config = dict(
    model='image classifier',
    image_size=24,
    targets=['gadget'],
    norm='groupnorm',
    weight_standardization=False,
    depths=[2, 4, 4],
    mixing='mixup',
    loss='cross_entropy',
    residual_init='none',
    lr=0.0016,
    beta1=0.9,
    beta2=0.95,
    eps=1e-08,
    steps=11500,
    warmup_steps=340,
)
Rows from block 4, named by matrix and row number. Each number is 128 + 24 x the weight over its row's rms, rounded and kept within 0 to 255. All counts start at 0. Numbers have three digits each. After the name is the row's rms in percent of the matrix's.
# convs0: reduce pointwise conv (model.blocks.4.convs.0.weight, 112x112x1x1), inputs 56-111
convs0.0 091:110149115083115089123108135119121124089115113102130126141123109128115138105128146085167158137150166142122126107116163095167087084103136137109103107185139141122100131135
convs0.1 113:112107088097081176120123131133097118121133076111134117118120146152177158131120098138077128149123141075125168130146110141121142130119115096086141109119140092086151084142
convs0.2 101:139139118107140102141106141136147156122183108107107121148153135102156148146139154074166144134122167116101117131146177077165116129108145084154137124166123144094135142103
convs0.3 100:122151094117088155140127137126115159125157101086131142098069176114148103117128141102119149135144173112144146129158091122140151129146099097083130109105117107101124077137
convs0.4 083:108071128094150137141102129126140129116095129093134156114103150090107121138156128104118120168107118134108146136132145089164163122161148143114151148126155168143160132132
convs0.5 113:105140135119083123124109122128111096125118130133117084144102103109162139153147135144139129131140147139151149102120124104134127089108162109108066120128135113125108139103
convs0.6 131:137181110111093147110101147148121166164142084123108152106103123114128120125112143092105133114139160113108158112109088153123139113106151113114102125091145087088103123123
convs0.7 097:131190107099130110119127150108131142097136119152118111145134171153164123136114159130121125130146159140125141120158145176180148081109125114064107138142145115114114091108
convs0.8 103:147146151125134129142159131150130172098073174095118097122105161129140136131113154125143116128140137098151123107156141154169145088144089143099123159115146111156129087090
convs0.9 091:142119128132112142140145130112059139106149142101145104125112139149122119152115122126119113134160127120149143114147087123053176150123160123112154139141149129161086132115
convs0.10 102:091183133152110171158117132153122189101120112150125110139130184130122137110136161088134130130121129124110100083116093151159157085105121173102111126098139095136122156108
convs0.11 106:141139111123137132126140151112096152114124123121129114112104156151142122167107121146145096165131154134136138125134133150133151085137110109042131123112136121115110103138
convs0.12 084:138151132093122146112117121159119138067060158081141121117135112139132119139157121132079114147157131107114142148128137092166148129193119135108133145131165166158147121118
convs0.13 091:088145122127117138143134108146136161112097146158128112124113208108143114099123165127105127153141174095134127116155108142166123115128116162142127128104129098131129139098
convs0.14 076:174147137136135122111143098135161135151095154175108108154134068090096127129122175113139130100130109127149098158127147125121100136101093144143102137142140126114148132100
convs0.15 112:118123103157115105171099142131129177146129126136108127121172168092103098131149140154113136063106097122089117071103074137136125117129137146116141164077148094171143105118
convs0.16 097:128116123103129120151146127147107116147168088126152119091153100121132143125094139122112112114142113110137147129138087130096132161091162124154113132083136109101116133088
convs0.17 090:122123137143133158138143138118127138098133100124117110118140115125098115139154126106149105149106084108116121149164144127111131168157110170158121134128125156100125155167
convs0.18 112:113121101097119153119120138135109106151127105109122093108139177126138124136140136122120149149126146106111163104132094134087108098075160123136145097114109128118125125097
convs0.19 101:146109123149097123125149122091086098167132135129119128139136127137102109109097135155147103124115119173145146118147106137129144137114141118155151144092139076111071075088
convs0.20 102:132114151090107099136138111117122132133123163106108061134095133112119113107121150095121094130133111144153148097118106166092143150110140119117136140109149080118112059077
convs0.21 103:122170116133099141139135150136121138135116158152144145155137155135130147130076136125154122102136123129132091071135115122111136091081130157131120137118106069128100107027
convs0.22 084:137146158140108134154136123120113106144144137127170150096100138125062104148101191112126134136163157116157116162138082117099165107081136138121098139122120128126093110104
convs0.23 091:117136111141134133167167123106147132074121133117104135117128087113156100061163133110142095144145139110157166165146143157161124118144160114121164112150177144079131100179
convs0.24 097:160124107106119155143157145154142142105151121125146109098174117049114114112080094142154131121128045156155150105154060102116089143140134104106100141117122117134133119122
convs0.25 117:139157141137155141148115126113140131082126135123129117130125111150137146145136142075137154142127144121136127108112160087130110094128115133133099058183145141115153152139
convs0.26 097:128136134135089157143122134131107132141089168160163051114149138119129131135135155125147120149133145159135122093139113115073125092121086149120115127095086083144068169099
convs0.27 098:114137126141116149162116130129101203112118142171127101136151121137097126118126113151130135131099066145112093063109104093109119113172121141132159137115172137143154087117
convs0.28 095:180179161123098126138129136135121138110153133148129126144145151156138118149111109181140104116132135143130118105109108078136150120099084120105131116096096092169110087133
convs0.29 102:101140114118083138095102109120138110113145106138111145155108185138156131104132122154085132107121156110122153095083112142140121131096107098121083084116099113113169153129
convs0.30 096:136133123065110162121103118113117169115106120131142144162133140155134162128093097128129153136113111133124150144142152135156137099140105104104155068143123125114129089156
convs0.31 113:114113147105110120109103127125103154107149144147101122144081082122165124160090123132125133144078125138134172123059119110102116125079139100129110105109123113094147146075
convs0.32 092:154137110167142150159106147131123139134104075154113124164126130118131146080132125102121132152115138115070147118094098128141161139124158150103113134119140139121171093141
convs0.33 098:123147155127098117113141133111096153062154134187099069106121151133116131122134107118151094141126129121135131103149115101128140119068095148087137150107133089154137121102
convs0.34 098:148145123125097127134112123134103172144191137135119146115137118128127134138169108122148158083140125119139114116139094125136077121115147120132119129102125116145137168107
convs0.35 101:125151128114090159090128134112120146062127122144158103114105102129083149118122118122122163112119123146134117089134086095137146145126104115139096143122131099115141125152
convs0.36 094:127079081080111104109068095135107125099082117154107111152129092130165123117167107138137133127104131106125125129113156126141101106136161140130117110134116151147160165135
convs0.37 091:117122144155139131131107145136116124151114059110145148144101150142159144080106109142125148142133108108109153104069112053074150158133152104129108131135106137102139158141
convs0.38 103:118153119135130153122153121124144172086124113129129176144099176196124125094092145122121059114139160143129117125143158114173150096139100146080127124158128091137106131165
convs0.39 103:106139155140091115132128124104092154113139158150080084122136100118111127154152131089159130128135137095151152105111115101134152094085166135100101157101162128108136095066
convs0.40 098:148127152165115149068108116112138152146109128142139147116141164115124105107127078130130174108106102089085103111129111049143124129113112115143097136108104109109153152153
convs0.41 096:131112125145081108126165127122110152117158159091120187100113133149134114125166092107140126139122134104162132154168090139092109119115130117119137064105081123128127062140
convs0.42 115:146165158146137125130128131134137161090080090107133093143141112161099131118120101107124133123117173134136130142095156093137133125113143128097085085119132146123144092121
convs0.43 102:157141133114125132120118137138107127089149136125131136149119096121082119148119079126129128128096143148125120095116129095147121106146110151161099120132090095165114119102
convs0.44 093:110102111156091110109137111115123112164101155152105143139151133150125105104169130140127098126133185122149095133127128106113079108085111172139145081135125158113108179151
convs0.45 106:188132115173120149143157123152158142106114126111120159135114119145141120130089086109150130053154139139170091136156091111148098128122124094120106094119066090129135128129
convs0.46 089:108119069112103137114143136143101114130117095136108122110168146106130097109127123117134136101139081146152156160161089137088114138154136085116117144070139113093108131147
convs0.47 106:133104107092079144178172103120115126143124100103106112099105147094149102161119101091130124107181094112148136131137085119092126160113138132111161162106149111109128116148
convs0.48 091:160138085140102102130131117134153116085186129126077121153130118104161104122135094110131109096155128144147120097133143139167126147132128070092128127113124119110143146100
convs0.49 106:135117112090104119103121121147136111105098132118118139118150148124143115127143118116145148131084164107112118119129135142149084095121113134140146109121091111134109133103
convs0.50 089:159066126138080127151118068124110107190128152088138153124101150134147129112104126128109112138138157122125139151095135142116139150151141101160148122110132117081113155150
convs0.51 099:144147150133136144109130151156116132130095120122167139094098129117121132141122058099121120134121110121119144121127124140156160113134126142107114120108116125100106095121
convs0.52 103:110134104096103145163138125139132113126119112098141146122115178131176115114141156137115094129109161119134138131120137135135124146131117126116158171090144109109118196156
convs0.53 105:106124089111125123131142125129106124137106145148113155116134104130132098111104135115120072127133073118136101097127096098092133155153091133145120121114134101071131149160
convs0.54 097:120125082124132105176142111147102097068100128120114111130156051136148124147135128157128047129108105141148108094107119157121098153142093123137166162105133103133116115110
convs0.55 109:136163136123125147128140155142128148091131101112132103131127141132108126136121113089107120118122145127141143123099127084132146094125153113100088117142115165098122140126
convs0.56 092:142119105053103114111098130116078122064129121119144154112134138137125123138134130108134157143127128136112144147117153096123149090164121097099140121112123132095140115145
convs0.57 100:131142130154110172149123136135129185118084144140175120139076180144163126123085138095101137159111149114127124110134096122145167123139108116118127125135115102098123096100
convs0.58 120:083143133091099158129112127132124150145154117161120150133132167134137133132119114156098125075102093116108107104078110074107138154078136125160141117096120107148122145128
convs0.59 104:099123116123112100120113126113077155102107098149114141137133112156120139125120129155162118133125150136148118129149132146124140092142128108117121138125106126116130127117
convs0.60 101:114148150119132153137155132136097165119155152140115071135074119143126136146103128132109113153137132109129104092116060142067175126124112132084148104101123089133144116115
convs0.61 093:094138115136120121099147139089108130095123116108107144139115161123142124140139076098129139143150142085146148131143127116084142136143097107086138101148112157149110078103
convs0.62 092:106143145122116114072141121105072132128092115153119115144129142117116134113116137111153120124132148111128122124144118155099132104113136119122101118150103120114108114103
convs0.63 152:106115117124085134126133143127134133152118111135118105120102108127110139112076104145128136117108073141118125113133039134087153141068124125120144133063137081114104102090
convs0.64 115:096134116121114138116126127128101154090140100164110112114134067099119129153135069122135110104124094114152147120103106085081087126087148076119127101079097083128150104122
convs0.65 081:120127102101103172097111137117108112108138117143154166131125155106119136112109110099096146099143169121130132115136106120115154110137098097082112089161129130117133114182
convs0.66 086:143108111114144113148114163126126144090140136128138128104101139067155112143136126153125123142114124123133139125107113114124103150151127113104150145140134121112151102114
convs0.67 101:143095129134143131108086143122104167123110111088135137123100181138127134135147109118137154175083133101099100140124133075188130089158106148131156102120105138125143118147
convs0.68 093:112120107127082111112154116115066089108147114174098145124104093138148125172152066128121099107144112119143135120125126112099146139099136098087138112101093109112136099145
convs0.69 113:159142136119151140147101136141134182141105129133146095166115112148058125158134134123129143132086077135072112111104126134118150070172125149144141119143125115141139130111
convs0.70 086:150125127149117154152130126154153130139135163102101178100131154119172125098142101100094144131116133129122139149132156123163117109118100102107112102119150108147149176188
convs0.71 102:168125090180139148132121160162145138157132108144119132164136141120107138140157123142154152093130130194149119131130145082153107094145118122123106140121122116126128166111
convs0.72 098:130112107148095137159158150182132099114124143132137120111120109129133144159129116124146105065140103146147116080136133121111085142105146138131137144102090084124124093091
convs0.73 105:133099112126099124145152136138114110071084135069116092169077104159136133129132125084148116111161111137159174125104103146093158144120156118061164101137159124129129104109
convs0.74 107:146138146120122142135126133136112169083130148105134141142129135136115126128135146062120151141137169154129142156128155116139136079136125134048140094141138154092123112153
convs0.75 102:162135131103160122103124113133131107137141142070130131126148139163148162142149190085110125154125149121144132107129163162140092088148108129156127114125141145110091131108
convs0.76 107:143114110140111135153146127129086136087086134125127100150134056132140123137127091116126121116137061129158138084114064116100135148104165118079145113113130112145139073137
convs0.77 087:147121090196149139146130128143148140138127154085159145139114156137109140079150109102134138133118148138126125143125144108144101115125125162129126096142110140119149179154
convs0.78 097:085138111098150175133143141133128154128151077142143122146107133160088168125136082154141134129118097165113135112140139073144122155087107122158099130084148137142144094100
convs0.79 102:148114087108130119147162123152138127117132129119125128154141086134187124141109069109133122124143095138154137124115107101074115165117137076107164119134110134119126125127
convs0.80 107:112135127135146123080127124131133169064144160117107187116161121146145138101161110143128111136118154110127087123119163151149115111143136133151136110115148143120146159148
convs0.81 106:132142128127161127094092147129127113115146111109153120175127154173114138108128126102147147141135165150100122146140155100171138077147144169156070117149126159123137166100
convs0.82 110:117156128097136130142124128117109150125153152099141099153055152124117132134094132076130112164120134128145174133164116138147139147118130133067152132103134096124108065062
convs0.83 101:125136128071162109137076135144123133115136153140145138113134094117102133132149165128080121131100108130093129131145119171140131107141128155136144155135163130140149108128
convs0.84 095:127113144093130112130118085136107172147104089125156152117137123119102109144097132102119078116148138128140125100114108150109096144083116142146145163111149065107104148083
convs0.85 085:093128098132120142140124139124091132139144145195150077146173155140105145161162105152104143157108087153117118118130137154121143088153146147163137128101128129151120131104
convs0.86 096:082103094117136139077143103116176123129121077139146199100112093132124154087108122117109121120133116119129127132162099146093103156116129119141115101094139096092141148126
convs0.87 095:131124123118138164113136164170155160157139095130140171120129191152103128126126140158137121128113175145137090094152107158135121092138145120135158130107105124114147159136
convs0.88 096:094156108089130137143122155138148137091174131142149170111130130118165154133126154153068110140124120149125150115138071157113105131133166115141126171090178110094136174096
convs0.89 089:134133152117145140177130143155153118120125130144149153118107167085152143113147138129135101137117136149148156136130147119119100125126131108053124125131116148079116138142
convs0.90 100:123148114150118147131142134126124115093124146148153076144170065128119129125131125121124090109132079116151131139148105116126158157124128161137132155113119157065110129138
convs0.91 116:143155119109130157119119147143148115136086116093121178128139157126156141121151166092102092118135163123142133133144147160158140108147164116099097131123152126095135098139
convs0.92 102:118135131148139136128143143132105103170121130129166114144112130131093131106103115075139145140159105090137142137133135096106173118130156111115114126137143137103129114092
convs0.93 101:137097120108101124128118130108103123076106155135139160117090142130115102117131127128156111155131129123159152132140159129157140136132082114100152120122116089159103110147
convs0.94 088:175141138116162127134152128138128121130106179121144134126151164150138160154136131120150117172140135113171160139155154143165117089132124149112125142157136159118132132105
convs0.95 098:159100136117114120111143122136139094115125155121110111153145090144134154144159159123134148152098133133153142117124147170098129137137095157164119076144144156092127205123
convs0.96 122:147118145089096131138120144126128149146125116129133142122136106127116144163140110140108140144105048131108146140109108139079097126071131105126150107076145094113151127129
convs0.97 076:150115145142071130127150134133091145136090130172134156130110153159116099096111133165119085130106123131120098125138097122096159148124063123135124137100096076100086126123
convs0.98 108:085142073127143148146143134140141141110166113125108139137136135116142132100157102069119106119134152121121135125105131102127094120106147139114117075130123172087137192155
convs0.99 092:135120099107110123163106158172144163154119126102150209136117152155153164099150124162115127111113136138124116152079139162146137113167136117115158121136130153108153131159
convs0.100 085:158145139167129137155142132147150124166145154139118102154136108111094150161112147092128136100153159164134128092105153136134165111077146162102127089122144151106111142126
convs0.101 105:120099081136112125146132140123118136153144121102120143136154083134154124121129142100131125139123131143133153104112134115156127164102122128158159094095145131051120155141
convs0.102 098:169104157069110167145114145155118135093103150125143142131124146132133131143151117141141114148098113106119109119131145136149146155172112141142159151098116146153106127095
convs0.103 086:171087144107156132148168142137120089101091145082143111104136066136136130132136098127148091142111131161172149138146132132135160121158108114130166137125118146126123091103
convs0.104 086:167113104144149126124098163148123132149126129146141130094113096131142135111101104142138128173112121128090110143121160161143104134087097121114102105129101128125172140191
convs0.105 099:142120149126124153079118142145110100147131158127163107143146128176126123127091113132123159155114124112113131072141094093089147131134064104189145109151128136143124120113
convs0.106 087:126125113114102139127129168165117120134092120111163071164170086139129120134094165098129128105109103127138156092143119136112127125113081137119123102135082118127098144099
convs0.107 108:158146103132092151157131144143130102147099126140100148120154095113157127123106125161138109113136120158141125036118113100095112153151123128167143154122126136116122139102
convs0.108 091:136128126135114132131139140154112139113075128133138125150141070147146152133137127109126110118161152115156118097109146135111174143148119123101147115136101153078149140161
convs0.109 107:138130128154107150135139138142131143133169147141119123125072116126111097148122140148130107146134128140140127120146096151115136130113134101069140149109138072116083069127
convs0.110 103:138155118153112146115161144150130122149141121152165148144122094119090146150136079159145139099115089139148111112157089085137103136137152113136108137093047110160084143138
convs0.111 088:135142125114121130125140136156118082106153104138114149092152089122129140123142095122143097121138087136137138133142100164082120120108151125133130122118143136115142118183